{
  "encoder_inner_norm": false,
  "decoder_positions": "learned",
  "init": "kaiming_normal",
  "beta2": 0.98,
  "ema_decay": 0.995
}
Rows from block 2 of the text decoder, named by matrix and row number. Rows with one number belong to one neuron. Each number is 200 + 30 x the weight over the matrix's rms, rounded and kept within 0 to 999. All counts start at 0.
# fc1: MLP up (decoder.blocks.2.mlp.fc1.weight, 1024x256), inputs 172-255
# fc2: MLP down (decoder.blocks.2.mlp.fc2.weight, 256x1024, transposed), outputs 172-255
fc1.361,202,235,236,204,235,207,193,226,217,171,187,203,233,206,192,200,214,179,198,208,224,190,184,180,177,251,214,220,210,213,206,206,228,242,168,191,215,253,165,186,184,209,179,233,191,154,204,180,233,183,166,207,192,233,160,176,194,184,251,189,201,216,179,205,155,196,230,219,210,201,173,221,180,178,175,206,239,191,207,217,192,199,195,196
fc2.361,212,207,206,207,228,216,216,212,227,194,144,234,240,216,202,185,200,205,162,225,193,221,198,183,180,222,194,211,181,262,140,184,185,242,232,229,258,212,196,155,170,163,223,188,222,212,154,243,242,215,167,189,185,193,126,185,206,179,298,159,199,209,186,246,225,172,200,235,232,180,154,213,182,224,162,186,236,225,192,189,221,190,175,182
fc1.362,151,227,210,218,209,200,195,196,150,185,216,212,209,205,182,151,214,200,166,227,185,180,219,185,200,183,182,208,211,210,209,286,264,202,193,199,209,207,198,210,184,186,163,228,186,190,144,203,222,183,209,196,149,175,211,183,220,184,218,208,156,197,163,259,173,253,227,176,200,187,188,232,190,250,174,184,243,188,168,186,235,230,209,207
fc2.362,193,225,183,182,199,204,226,211,186,244,205,164,211,196,178,153,176,239,255,183,180,182,199,197,221,220,176,198,179,228,233,176,230,199,208,210,257,219,199,170,198,182,169,237,209,220,168,207,170,177,183,177,150,230,199,173,229,214,227,201,207,173,189,207,174,231,238,201,180,169,214,201,175,174,230,206,222,175,174,205,234,244,224,221
fc1.363,228,183,183,169,185,205,190,191,210,204,217,198,217,209,252,215,204,209,195,221,175,178,160,136,202,200,186,189,223,247,192,213,265,193,181,181,167,169,196,163,135,228,157,199,212,201,235,205,192,188,157,190,222,178,170,222,168,151,199,215,243,235,132,196,202,191,248,202,214,214,216,232,180,203,173,162,245,243,175,247,187,147,178,183
fc2.363,189,216,155,233,240,224,173,190,212,224,175,223,229,240,201,198,204,243,229,244,220,226,199,222,201,205,198,146,213,165,168,179,156,185,164,207,217,187,208,240,182,230,232,224,129,174,199,217,223,212,206,177,167,204,242,215,192,211,214,224,206,213,185,193,210,208,168,192,194,200,186,244,251,202,206,307,192,226,214,180,220,192,148,177
fc1.364,145,179,190,144,219,181,193,233,211,237,253,146,187,183,238,189,186,238,189,190,183,217,159,193,181,269,205,209,121,273,203,212,171,243,223,188,214,199,187,210,211,229,202,177,241,160,215,247,260,195,201,98,195,209,188,216,182,219,209,232,207,226,259,170,215,188,249,201,240,169,187,165,238,200,223,177,189,199,170,206,205,216,212,266
fc2.364,234,167,198,251,170,145,215,198,193,202,187,202,208,164,215,157,191,188,169,170,203,135,242,147,190,184,244,179,185,187,220,228,222,201,159,208,160,164,181,205,174,198,200,185,187,184,251,238,204,185,182,190,191,191,224,194,224,118,189,232,186,168,142,183,193,191,219,243,202,231,207,253,181,257,189,164,215,197,204,181,220,163,161,179
fc1.365,150,272,204,191,187,192,194,219,226,141,239,177,285,184,159,139,161,206,206,223,239,238,177,239,182,199,236,178,199,203,209,213,196,169,185,209,176,233,175,192,209,216,208,271,191,192,193,198,231,185,116,203,207,241,232,147,227,110,272,247,229,179,214,248,136,220,252,187,159,155,151,204,192,184,125,119,259,251,107,192,204,191,133,243
fc2.365,188,227,166,199,155,146,221,195,260,189,233,163,247,186,163,233,135,209,225,217,226,232,175,285,192,200,190,197,162,173,174,176,153,132,223,221,160,230,172,198,227,226,209,219,186,206,201,204,185,224,190,215,214,220,288,138,247,114,233,234,217,164,197,218,184,255,248,170,202,176,222,167,205,172,135,181,212,290,177,165,167,159,151,227
fc1.366,185,241,236,188,206,180,224,195,174,198,194,184,193,172,189,199,204,207,234,189,188,218,198,192,171,187,231,218,204,205,207,181,194,236,210,203,199,189,183,219,190,195,186,194,219,188,223,188,264,197,191,206,203,185,199,221,171,212,199,204,174,209,223,183,178,197,183,190,210,176,172,174,208,206,164,166,238,202,203,198,204,195,215,234
fc2.366,189,149,202,199,209,250,164,211,246,185,157,237,224,230,184,218,208,199,185,195,180,193,249,210,112,215,195,181,177,195,211,210,216,152,175,195,195,211,240,179,211,206,191,227,171,217,202,212,138,184,242,189,148,219,223,162,241,245,146,197,222,180,196,227,219,196,228,223,168,193,170,263,177,185,198,228,137,244,205,166,177,207,179,164
fc1.367,198,273,257,200,274,160,223,180,200,148,204,246,194,167,182,238,191,222,208,212,202,232,239,259,184,204,145,169,147,210,226,194,219,204,226,273,187,239,188,201,183,240,168,181,204,221,162,251,200,150,167,161,182,168,165,207,204,193,207,253,113,241,176,257,221,219,224,217,219,166,158,197,193,187,173,202,230,155,194,226,237,219,210,188
fc2.367,237,159,176,235,182,222,198,199,160,241,208,184,212,179,165,200,216,183,196,243,202,190,193,255,202,220,209,247,241,205,169,196,197,181,208,206,234,170,184,249,195,164,182,179,145,183,147,143,205,246,234,196,251,221,203,227,288,212,231,192,231,150,213,186,149,183,209,168,189,247,221,169,263,200,265,151,251,195,225,208,247,201,169,168
fc1.368,206,247,210,200,219,191,194,178,204,192,252,168,236,181,245,234,190,204,201,222,158,208,183,196,211,191,251,219,251,215,248,238,223,179,236,205,204,160,183,216,227,182,181,205,249,261,208,210,176,189,197,174,148,206,201,196,169,189,200,208,197,174,153,165,181,154,217,258,175,193,193,159,227,124,187,185,204,193,166,206,223,192,158,180
fc2.368,205,210,273,201,218,175,188,239,164,255,157,114,205,188,237,159,189,194,196,252,175,192,203,215,188,236,229,176,201,228,205,199,189,175,244,202,192,165,160,222,209,239,167,210,252,176,167,212,218,228,192,273,181,199,184,188,189,229,291,181,186,244,170,202,238,192,236,228,218,143,185,192,193,165,190,197,266,174,171,160,232,227,186,217
fc1.369,249,208,223,202,200,235,249,174,202,135,204,231,180,186,173,215,221,188,171,215,169,203,185,140,240,150,181,248,222,233,210,162,317,203,213,169,224,236,143,274,202,217,183,224,188,228,164,165,227,262,146,188,161,143,234,156,196,225,244,294,173,181,205,219,186,221,241,219,192,219,148,192,187,214,231,140,195,154,229,256,158,139,192,264
fc2.369,249,145,189,233,157,232,259,187,245,194,221,248,148,230,194,186,270,190,141,177,214,204,191,142,228,214,188,264,215,197,221,156,246,173,237,201,225,203,184,270,202,202,215,191,173,215,178,123,209,256,173,197,202,200,233,153,216,236,346,197,184,203,213,187,184,205,215,205,214,191,109,231,200,186,287,177,202,81,265,206,145,134,206,230
fc1.370,191,193,180,196,201,239,170,214,208,210,208,190,239,237,190,194,178,198,192,226,229,163,202,261,233,188,170,173,178,185,187,240,213,191,204,185,180,230,224,180,213,251,206,195,191,212,196,198,179,207,198,222,175,226,240,163,243,171,206,199,184,210,208,204,199,177,201,230,163,206,212,221,211,222,216,213,196,160,203,208,201,210,194,190
fc2.370,208,230,250,153,170,181,204,184,219,150,205,199,155,186,204,246,161,146,191,225,165,210,204,182,111,231,235,195,183,216,244,173,197,225,209,188,171,182,230,220,181,197,177,188,239,175,199,169,150,168,213,192,193,191,180,213,210,329,196,194,191,184,206,194,188,206,234,192,223,137,133,209,230,195,154,186,205,222,218,191,180,165,182,245
fc1.371,162,190,205,143,228,209,171,178,232,231,181,244,194,210,207,279,205,216,220,181,210,127,149,225,200,169,242,202,220,177,217,208,205,231,201,182,177,251,131,174,208,171,232,189,193,200,222,213,185,190,193,222,217,121,156,209,183,178,205,204,211,190,159,219,185,298,203,257,195,211,207,255,187,204,213,231,201,230,194,205,169,182,181,275
fc2.371,197,224,200,216,204,170,105,179,126,218,219,212,211,222,227,187,183,205,184,175,242,180,238,173,197,149,158,193,209,159,147,233,186,161,226,213,222,162,140,169,197,223,228,212,142,210,205,220,219,206,176,168,176,182,167,185,244,206,276,235,224,209,221,202,199,191,256,177,186,260,178,242,272,213,167,251,245,233,163,132,184,172,185,185
fc1.372,205,183,196,137,232,167,164,210,167,213,183,200,247,196,194,219,200,162,220,268,181,189,226,209,198,239,150,248,181,237,216,203,235,186,193,195,192,194,179,257,218,225,154,244,198,216,180,197,212,230,240,208,118,246,148,190,222,166,232,217,211,212,189,189,230,180,235,219,186,204,189,191,210,199,170,215,242,154,176,221,210,219,198,252
fc2.372,195,142,158,132,202,125,226,182,206,265,179,239,236,167,200,213,194,153,243,237,134,176,208,270,183,222,207,249,169,186,216,233,143,149,173,158,222,148,192,242,178,206,221,273,230,218,196,158,250,230,184,187,155,242,135,166,212,176,222,214,202,197,203,206,255,163,212,187,184,200,243,183,213,208,179,248,163,159,254,213,180,176,235,224
fc1.373,198,211,249,199,268,210,179,230,186,200,205,234,228,180,211,196,207,198,214,194,183,187,205,209,199,243,195,200,159,231,218,207,220,248,143,212,178,184,207,234,176,196,168,216,194,213,186,205,236,179,195,186,150,186,169,186,238,173,225,227,189,220,180,240,190,231,230,182,195,183,173,207,176,175,190,141,209,188,169,211,235,242,199,179
fc2.373,240,220,211,228,209,248,209,203,240,219,211,189,221,208,207,188,241,203,208,183,178,237,187,216,199,225,227,210,226,227,219,217,203,220,165,192,183,191,209,197,191,215,184,203,214,168,221,234,211,162,194,228,180,203,204,180,164,200,213,197,180,228,212,180,215,199,168,212,224,156,175,196,205,181,191,218,183,190,157,186,198,201,177,211
fc1.374,193,219,234,184,225,226,169,221,177,176,231,210,231,185,187,188,210,211,236,208,202,182,217,219,186,171,220,217,200,220,216,207,236,226,186,197,184,212,193,222,187,211,166,224,198,206,202,193,228,198,170,183,162,192,197,178,250,193,242,215,182,191,193,203,176,203,211,199,194,190,188,205,166,205,182,190,228,206,185,238,231,218,202,214
fc2.374,196,206,221,220,187,198,217,184,205,241,201,175,218,199,204,185,183,213,208,180,194,186,195,200,184,205,214,203,211,204,206,213,202,238,178,188,218,220,208,199,188,180,229,196,182,206,218,198,218,167,177,223,207,231,206,194,202,198,234,188,213,210,224,187,187,169,169,222,200,228,195,215,186,209,200,213,193,176,239,200,185,184,181,199
fc1.375,223,217,178,278,227,218,181,183,213,196,252,203,180,214,182,190,144,242,170,218,186,172,220,160,218,232,211,149,222,224,185,219,193,200,181,210,198,195,147,260,188,168,193,227,188,221,223,188,182,243,222,187,197,183,245,196,240,215,192,241,211,183,151,176,253,231,178,175,174,182,207,175,147,225,202,224,219,202,179,184,168,238,193,213
fc2.375,208,203,142,227,152,233,176,204,202,216,245,164,159,226,200,193,166,207,214,225,262,208,223,191,240,225,162,163,227,158,171,168,135,179,204,208,279,245,170,209,211,211,211,206,198,228,232,250,216,201,206,170,155,177,221,195,171,163,259,202,227,166,220,193,216,188,187,167,144,158,153,196,195,201,158,225,190,185,188,225,187,197,210,193
fc1.376,225,259,203,149,216,196,236,216,151,194,189,160,207,218,168,217,188,154,163,271,214,234,195,235,195,174,210,142,137,231,231,223,211,154,206,188,198,185,168,213,218,230,198,221,174,231,171,195,195,205,234,198,197,218,221,178,223,177,198,213,182,230,204,179,235,150,216,194,170,183,211,187,178,227,207,197,189,172,178,218,277,250,211,232
fc2.376,201,208,188,203,198,217,209,202,158,200,190,231,174,228,188,166,206,170,187,248,250,194,165,177,166,163,239,170,193,208,196,204,214,195,205,192,236,211,199,189,240,209,215,169,222,212,226,159,224,237,245,236,241,197,170,242,240,168,207,219,196,218,210,169,245,209,189,171,180,176,163,213,171,252,161,176,158,178,182,203,181,210,221,230
fc1.377,197,242,229,250,183,205,221,223,234,163,203,220,272,169,169,161,194,150,168,254,202,190,177,164,219,215,208,210,158,281,193,190,232,218,199,166,206,207,164,209,168,224,157,182,253,220,207,175,268,190,143,187,182,216,157,237,217,182,237,201,240,175,136,221,209,206,213,229,221,129,190,183,196,161,157,158,251,166,168,232,221,170,213,241
fc2.377,211,185,200,174,158,182,272,209,275,156,150,203,289,199,185,218,248,231,119,190,232,196,139,138,180,205,226,192,201,256,129,200,142,245,182,233,300,195,181,156,171,145,217,167,194,167,175,203,260,166,217,185,222,225,118,211,174,142,252,92,212,255,210,211,216,191,170,276,218,202,150,214,187,198,133,218,216,153,179,216,149,223,239,159
fc1.378,174,212,212,223,257,208,183,222,186,225,197,225,235,184,203,209,175,214,223,210,217,204,194,202,229,241,201,224,182,231,219,219,234,232,199,211,182,232,179,211,176,168,175,245,199,194,171,202,214,182,199,176,156,204,199,198,252,158,235,259,198,233,181,205,174,199,224,169,185,220,196,203,217,230,185,203,203,214,168,196,200,200,211,227
fc2.378,218,180,186,169,198,213,180,233,197,199,217,232,201,192,202,208,178,166,224,202,211,221,215,181,202,211,174,250,237,186,223,196,209,194,214,226,190,210,169,192,186,154,166,187,192,213,190,198,214,183,185,200,183,171,193,243,169,219,194,225,199,197,163,190,187,188,199,188,209,193,225,182,207,207,221,199,176,176,225,186,216,223,215,221
fc1.379,183,177,235,204,231,227,181,227,211,141,186,205,179,215,184,177,237,191,231,203,156,200,176,241,179,202,181,188,177,231,228,203,280,191,233,171,169,252,196,175,193,227,180,199,175,142,234,248,247,238,230,167,194,230,205,198,185,232,209,222,227,206,178,209,217,176,271,241,259,184,180,158,145,192,209,169,223,171,181,244,162,182,209,225
fc2.379,157,201,208,177,197,192,159,228,225,180,218,157,195,214,191,170,195,217,152,221,130,215,236,224,211,198,187,205,165,209,162,256,186,209,204,211,225,155,199,238,201,203,259,171,218,195,167,192,249,227,168,169,207,221,212,198,177,188,248,202,222,147,210,169,219,225,225,174,204,175,178,201,228,181,238,167,178,192,158,258,160,197,187,208
fc1.380,170,195,185,158,173,230,176,215,214,206,219,183,175,212,258,228,153,173,218,198,212,191,212,197,246,152,146,151,150,228,199,225,212,199,238,211,201,249,194,185,244,227,213,193,213,256,191,222,184,212,205,109,183,206,220,207,232,214,212,213,156,177,184,192,268,217,249,258,186,196,221,185,197,177,220,248,213,168,164,236,228,239,212,204
fc2.380,246,212,176,178,221,185,204,200,134,232,172,195,251,235,212,201,182,211,172,242,218,163,226,217,169,165,237,232,155,175,229,154,178,215,265,195,222,151,146,212,197,159,203,204,149,211,192,134,229,215,191,240,269,210,195,188,206,240,250,221,221,178,166,199,142,216,184,188,210,186,224,192,227,257,225,172,185,237,167,150,203,188,131,181
fc1.381,207,187,212,177,199,248,236,254,271,144,236,205,214,187,200,245,151,117,241,177,198,194,148,169,220,204,164,264,151,231,220,149,225,206,146,223,196,244,139,224,157,255,166,196,217,187,123,206,203,179,219,173,196,178,191,136,126,211,206,194,164,151,158,225,163,168,231,248,188,232,191,253,142,250,129,209,231,250,138,237,281,215,202,210
fc2.381,210,155,171,194,158,180,251,205,273,186,273,218,238,198,198,239,163,158,176,149,200,183,164,173,209,175,189,232,166,186,241,155,164,234,129,222,209,213,128,208,198,216,201,167,210,198,137,193,223,220,226,178,243,184,159,196,91,217,167,223,164,133,195,204,194,231,238,226,188,193,227,248,182,210,126,201,194,244,143,180,308,196,212,224
fc1.382,162,227,208,196,233,216,160,203,241,177,153,132,222,221,196,230,202,201,175,218,186,199,177,214,169,192,245,203,238,175,196,230,225,198,243,260,231,264,200,216,108,193,213,204,180,182,194,231,187,167,123,164,203,235,198,131,188,181,205,234,196,303,229,151,237,255,247,230,227,222,186,259,247,202,173,233,234,223,218,204,232,203,188,243
fc2.382,210,184,183,203,220,189,183,184,172,159,201,213,182,236,151,178,218,134,234,169,184,146,216,183,149,233,222,144,249,224,165,187,249,188,156,192,174,213,199,218,182,216,159,232,176,179,198,203,210,172,146,162,235,232,201,166,218,131,241,196,216,203,246,257,148,186,196,231,132,239,204,156,227,263,206,165,210,205,223,171,197,170,197,180
fc1.383,177,222,232,204,236,226,189,238,182,177,207,187,275,199,215,194,202,203,232,247,202,178,216,213,199,185,217,219,175,235,217,199,228,220,179,210,194,193,196,233,181,201,176,253,197,199,218,207,226,190,188,176,167,195,177,176,212,160,224,209,225,215,188,191,186,172,219,195,179,191,193,188,188,223,187,166,222,174,143,200,222,204,200,215
fc2.383,194,214,218,176,192,205,200,198,197,202,220,202,188,201,193,220,210,188,198,194,187,169,179,191,173,193,249,190,219,226,186,213,172,196,196,205,198,180,217,234,194,169,183,190,213,198,195,180,221,194,202,181,167,205,197,242,216,230,214,183,183,216,189,167,192,196,200,223,211,204,182,206,212,182,194,203,217,227,179,228,204,194,202,206
fc1.384,259,253,215,184,203,170,233,183,152,222,209,198,203,193,230,221,224,111,230,224,197,219,212,159,180,283,217,211,142,189,242,175,223,210,196,267,154,179,224,165,223,230,162,198,235,246,221,179,196,126,153,220,200,255,216,229,187,203,212,223,157,196,91,151,186,148,228,186,207,191,172,260,196,170,137,195,229,168,216,189,223,188,191,168
fc2.384,213,239,183,227,261,144,245,125,155,225,149,223,207,176,186,157,240,208,267,174,119,147,225,213,175,228,254,165,153,201,204,177,282,209,177,199,216,234,196,198,219,226,212,197,206,235,197,207,172,180,193,218,195,167,187,174,196,167,285,200,161,196,173,216,213,257,192,171,170,175,183,240,163,151,213,185,209,208,223,176,193,299,226,143
fc1.385,194,214,250,177,262,213,161,213,184,197,223,197,242,172,197,186,210,224,220,208,204,166,195,236,185,208,216,206,196,238,225,231,222,234,171,200,198,182,184,227,158,164,177,241,181,206,195,220,253,185,176,185,151,203,190,163,225,175,236,230,203,207,191,210,183,204,212,203,183,189,175,209,186,204,179,164,219,214,164,206,211,196,213,223
fc2.385,203,227,225,187,202,209,209,193,194,200,214,185,221,194,209,206,219,233,189,190,210,198,192,199,184,200,205,209,204,220,229,229,230,206,203,199,206,221,222,188,196,202,177,185,182,202,214,224,217,196,185,216,204,207,210,205,160,185,196,183,192,210,204,191,202,204,143,226,215,186,179,215,175,186,167,188,200,211,187,215,174,165,229,211
fc1.386,221,173,207,222,255,214,219,172,209,176,210,149,201,191,187,186,242,186,238,171,233,184,163,219,191,207,215,219,176,267,234,212,213,228,171,219,234,223,193,237,210,169,228,253,236,227,166,249,235,162,149,209,194,199,193,185,191,192,236,213,144,175,161,187,217,186,229,226,158,226,177,218,186,192,177,199,241,190,215,157,179,218,150,217
fc2.386,209,194,207,239,174,240,151,279,231,186,148,154,211,176,199,150,222,153,188,181,203,186,185,165,194,224,183,187,203,214,233,201,204,246,195,239,206,156,169,233,173,217,163,191,196,177,167,208,258,218,162,230,207,215,212,206,191,191,227,161,166,232,211,223,156,215,251,173,180,180,197,237,201,252,191,194,221,227,199,254,173,167,165,186
fc1.387,172,232,266,179,280,233,185,215,176,181,232,204,237,199,203,180,211,219,203,203,208,182,191,204,198,203,202,212,189,216,219,242,208,244,147,213,199,184,161,257,185,178,192,256,200,227,217,185,237,175,206,192,146,208,181,175,228,169,232,225,221,238,187,221,165,200,217,194,176,203,190,187,187,177,197,160,205,210,168,210,211,247,191,206
fc2.387,190,194,237,166,222,213,195,181,238,187,196,218,207,170,191,186,225,229,191,183,196,226,181,212,189,205,217,195,218,203,221,251,205,209,139,213,210,209,182,202,207,233,205,218,208,186,208,244,219,157,231,220,191,218,186,237,175,188,202,182,217,213,186,209,239,184,158,215,227,200,174,203,217,156,193,210,162,176,176,211,163,205,187,196
fc1.388,239,237,192,224,241,204,167,226,231,81,218,144,201,180,202,212,172,204,201,227,139,179,233,198,178,189,226,180,223,191,217,182,220,138,173,302,207,208,249,213,172,195,207,189,193,221,208,202,190,173,141,176,173,292,197,205,151,228,195,230,168,190,241,114,228,204,218,210,246,211,196,181,157,135,208,223,233,188,197,249,248,233,188,188
fc2.388,214,173,158,168,216,196,223,185,206,258,163,184,239,199,183,258,276,187,208,249,194,194,169,186,231,240,226,235,210,176,204,182,149,245,167,199,273,244,137,180,254,184,177,270,119,190,163,152,183,216,187,213,253,200,288,177,176,205,210,190,212,215,281,257,217,279,106,163,163,151,220,148,268,250,222,106,205,167,268,261,253,225,211,233
fc1.389,117,238,171,193,145,140,191,220,242,135,230,201,323,140,136,191,139,201,207,277,190,242,148,223,216,224,165,182,209,226,192,189,199,109,195,223,173,246,167,202,205,219,172,255,214,221,149,207,230,202,166,175,228,245,226,169,237,145,237,289,241,186,150,231,236,249,235,202,144,166,186,174,204,211,135,159,239,218,135,195,210,204,112,264
fc2.389,166,224,152,190,164,110,228,184,223,182,214,182,296,203,171,231,154,219,222,211,227,255,181,248,197,209,177,168,184,199,154,183,159,132,235,214,189,214,204,203,195,210,210,232,187,184,175,193,203,212,192,203,192,223,258,146,257,134,243,223,241,187,185,220,206,250,235,171,210,177,223,157,206,167,130,166,210,248,161,179,157,190,179,202
fc1.390,159,205,231,203,240,233,151,188,183,190,218,180,181,181,223,224,172,241,175,205,195,164,205,198,184,155,224,143,196,206,217,211,183,193,183,214,165,213,193,239,195,213,232,210,162,187,239,211,191,204,158,189,183,220,128,206,178,201,205,193,176,223,222,175,229,195,211,219,211,210,207,171,169,157,216,236,281,190,198,216,179,212,156,194
fc2.390,161,209,190,225,234,217,171,213,192,190,176,245,211,223,178,209,192,218,167,180,216,148,234,191,195,211,190,212,277,152,224,205,190,235,170,189,216,263,214,185,183,195,91,216,166,169,220,169,188,187,248,208,211,178,193,168,180,123,215,147,149,202,252,240,208,213,182,172,202,172,202,228,226,160,182,207,212,175,237,200,149,194,205,160
fc1.391,164,216,217,190,231,221,178,240,180,204,215,192,257,176,211,208,183,222,207,216,185,185,210,220,218,193,225,207,188,229,220,234,253,209,170,203,192,206,187,223,171,189,170,232,195,203,176,221,213,197,187,169,158,180,180,188,236,154,222,233,194,225,195,203,178,191,230,205,185,216,186,186,217,198,190,184,203,203,158,212,210,221,199,244
fc2.391,201,198,210,152,183,174,182,199,194,201,210,230,174,219,187,201,231,212,244,221,195,189,225,233,182,187,192,220,213,213,199,208,190,163,206,193,186,195,192,233,211,205,204,211,223,200,220,206,195,194,196,197,185,209,217,236,169,219,202,209,185,199,181,148,207,203,187,210,193,208,208,210,188,197,208,230,208,186,214,204,195,228,186,231
fc1.392,195,255,242,199,192,202,207,215,199,149,204,223,238,187,162,162,199,135,178,275,236,189,220,179,217,198,180,198,190,270,196,194,246,188,218,156,186,203,202,187,162,230,123,202,228,230,254,176,238,212,155,180,178,205,187,248,222,199,249,216,237,193,157,199,207,205,210,226,245,172,214,179,202,212,145,152,226,162,194,221,235,170,169,235
fc2.392,193,198,162,165,252,226,236,208,216,189,129,187,247,234,198,207,232,228,149,167,193,178,192,160,148,219,215,155,179,203,184,192,158,243,206,238,262,196,228,157,161,151,193,164,175,106,219,236,254,158,243,233,193,192,153,188,185,171,256,124,184,223,278,191,182,169,205,225,192,209,180,215,160,231,188,245,211,218,201,187,134,227,249,154
fc1.393,191,223,227,181,242,202,173,235,193,203,259,211,222,204,203,214,205,214,215,244,211,202,228,223,212,198,176,212,166,231,229,248,248,197,190,203,226,209,147,229,198,202,178,212,197,229,209,252,226,146,165,161,158,167,205,180,217,158,234,226,155,216,175,191,186,238,208,177,181,221,163,196,194,192,166,198,215,165,144,207,231,236,222,195
fc2.393,203,183,206,195,209,201,199,242,210,178,182,200,208,199,242,182,224,227,232,195,179,203,184,204,206,193,200,215,221,217,161,191,206,189,207,218,210,202,182,201,193,201,189,210,189,207,205,223,192,181,192,182,184,213,213,196,202,198,203,211,224,193,172,195,197,193,191,213,189,189,205,218,189,210,204,215,207,225,205,213,181,219,223,195
fc1.394,204,214,199,177,190,201,178,214,185,199,173,216,205,141,191,155,205,187,213,221,222,179,215,168,241,220,191,185,220,180,214,238,220,193,207,203,178,232,193,181,196,188,192,220,207,226,163,221,199,211,191,221,181,198,190,194,210,156,207,192,176,210,146,170,222,214,202,228,163,225,212,200,173,198,211,178,207,138,185,238,241,173,149,224
fc2.394,164,156,164,213,191,234,231,211,227,223,196,177,211,206,252,216,214,222,179,171,207,220,221,204,169,248,210,225,197,204,203,209,155,190,221,186,217,188,229,216,204,188,224,160,151,137,174,231,170,198,211,215,200,197,203,188,187,237,177,245,211,184,252,256,204,203,184,218,214,186,184,205,201,226,229,191,176,219,248,123,166,204,217,167
fc1.395,201,207,203,227,244,181,170,229,184,235,234,174,200,211,254,156,193,193,196,191,173,218,195,201,206,273,196,239,124,274,213,223,212,257,177,197,204,188,154,215,159,204,203,202,249,145,184,197,226,217,242,174,210,169,202,212,244,209,223,209,254,200,209,163,204,218,185,178,164,204,177,235,211,195,201,204,180,234,168,201,186,152,204,192
fc2.395,226,246,169,184,246,170,198,194,168,229,190,204,211,215,231,157,177,180,222,239,177,170,187,211,184,185,244,210,222,171,173,221,211,180,190,175,256,181,194,193,169,170,192,193,172,223,260,144,255,230,183,212,203,181,213,182,264,178,225,248,234,199,163,137,191,201,174,195,153,224,247,214,194,220,250,218,175,240,174,200,226,191,160,217
fc1.396,220,215,198,184,186,151,209,240,219,207,234,180,198,161,217,203,197,140,205,169,177,233,238,185,210,254,166,196,195,203,207,192,228,231,201,185,197,224,143,184,173,264,164,194,200,243,218,175,170,171,171,172,251,236,260,221,204,194,205,260,260,251,188,119,154,178,202,217,210,205,209,228,231,205,196,219,174,245,210,185,150,150,154,198
fc2.396,219,224,199,210,141,203,163,175,193,187,198,232,211,198,222,165,237,196,185,205,230,183,178,139,225,217,176,222,193,181,297,229,164,168,167,191,198,229,182,172,205,174,189,270,293,221,209,158,183,245,239,195,209,152,185,195,165,204,202,183,210,162,185,194,179,190,138,198,235,171,159,218,189,192,151,227,197,148,177,222,167,231,201,171
fc1.397,195,188,221,247,200,178,211,234,228,211,216,184,201,209,224,224,200,197,222,212,224,142,241,263,168,236,191,213,223,211,204,223,212,202,192,221,234,155,159,244,194,192,180,187,205,188,239,167,213,164,199,212,204,205,229,213,184,202,205,235,227,184,200,157,196,219,196,152,202,159,196,223,169,212,178,189,187,212,191,175,176,131,182,184
fc2.397,204,174,156,170,187,247,174,170,252,208,233,182,204,216,248,164,172,234,217,181,226,224,215,166,205,202,138,185,192,196,149,233,216,177,141,182,241,185,205,150,180,194,231,234,177,176,220,256,179,181,241,166,185,185,181,237,214,198,192,229,225,212,171,239,227,220,209,198,143,224,241,243,205,157,233,249,216,231,183,160,184,211,218,168
fc1.398,190,218,252,181,228,218,196,217,172,188,233,194,238,187,177,205,217,213,220,221,184,170,211,215,203,181,204,222,185,234,207,223,231,206,185,192,203,199,179,224,194,219,168,233,182,215,203,207,231,179,182,170,161,202,182,157,202,166,238,221,178,230,204,196,177,188,208,172,196,190,164,213,172,185,184,180,202,204,176,212,221,237,209,212
fc2.398,204,222,182,174,198,220,184,202,200,205,209,186,238,193,200,219,206,219,171,208,188,177,178,189,198,187,237,197,208,214,203,238,224,210,207,185,208,204,182,198,199,183,217,205,198,209,206,211,226,197,205,212,190,242,208,222,186,184,239,204,180,204,206,205,175,197,160,219,198,191,177,204,182,205,214,200,179,196,217,215,201,199,213,204
fc1.399,146,203,217,184,214,266,161,258,217,199,225,162,194,199,221,171,207,204,220,202,163,206,210,200,176,263,196,165,148,232,218,251,191,197,191,198,190,185,192,178,188,260,155,194,234,161,231,251,211,230,226,155,177,171,205,231,192,206,211,191,208,200,206,246,215,187,215,214,217,149,171,178,136,163,188,128,205,157,133,241,202,211,194,184
fc2.399,158,186,211,199,238,225,187,235,246,189,211,215,199,202,238,199,166,189,148,174,192,192,144,239,191,199,228,198,175,155,185,206,178,202,209,262,238,209,199,176,176,155,207,204,170,207,164,214,211,166,203,201,271,107,212,176,238,175,187,227,190,203,213,217,193,185,187,153,202,196,206,221,149,220,182,240,180,254,208,251,173,170,244,200
fc1.400,124,256,174,181,196,187,174,203,241,136,246,172,298,166,130,177,196,215,216,235,215,239,153,284,188,221,213,177,178,198,178,192,187,170,204,253,167,222,182,231,212,222,195,257,172,187,184,220,224,176,157,219,200,258,236,158,194,164,220,227,206,191,189,248,214,202,225,157,184,149,201,220,155,216,190,172,267,201,123,184,215,193,97,217
fc2.400,171,241,168,191,173,145,177,193,241,174,215,161,294,205,167,204,157,186,235,206,215,245,178,248,200,210,199,192,173,208,175,189,169,139,218,233,178,222,184,194,198,223,215,249,192,189,173,195,208,195,177,226,193,233,246,141,240,148,260,218,241,203,194,216,185,213,242,168,220,163,177,198,181,182,94,170,239,246,147,174,186,172,126,218
fc1.401,162,228,227,250,242,253,185,233,197,137,219,166,242,249,173,197,192,196,259,228,250,215,193,161,188,116,208,209,171,201,222,270,225,238,223,168,198,154,225,221,179,236,215,210,187,217,248,183,222,200,157,126,172,155,163,149,218,233,223,234,178,288,230,206,247,284,231,135,160,245,155,178,119,229,185,204,154,277,68,253,218,222,132,205
fc2.401,188,218,222,229,180,180,227,201,221,115,217,170,183,175,196,201,223,185,207,197,254,255,196,191,203,138,195,210,143,146,242,218,185,207,237,170,225,177,221,217,209,258,242,195,207,177,202,177,207,241,159,170,207,157,137,161,163,241,257,207,146,274,203,216,269,282,189,113,154,260,195,229,139,218,238,200,182,252,177,262,205,196,167,215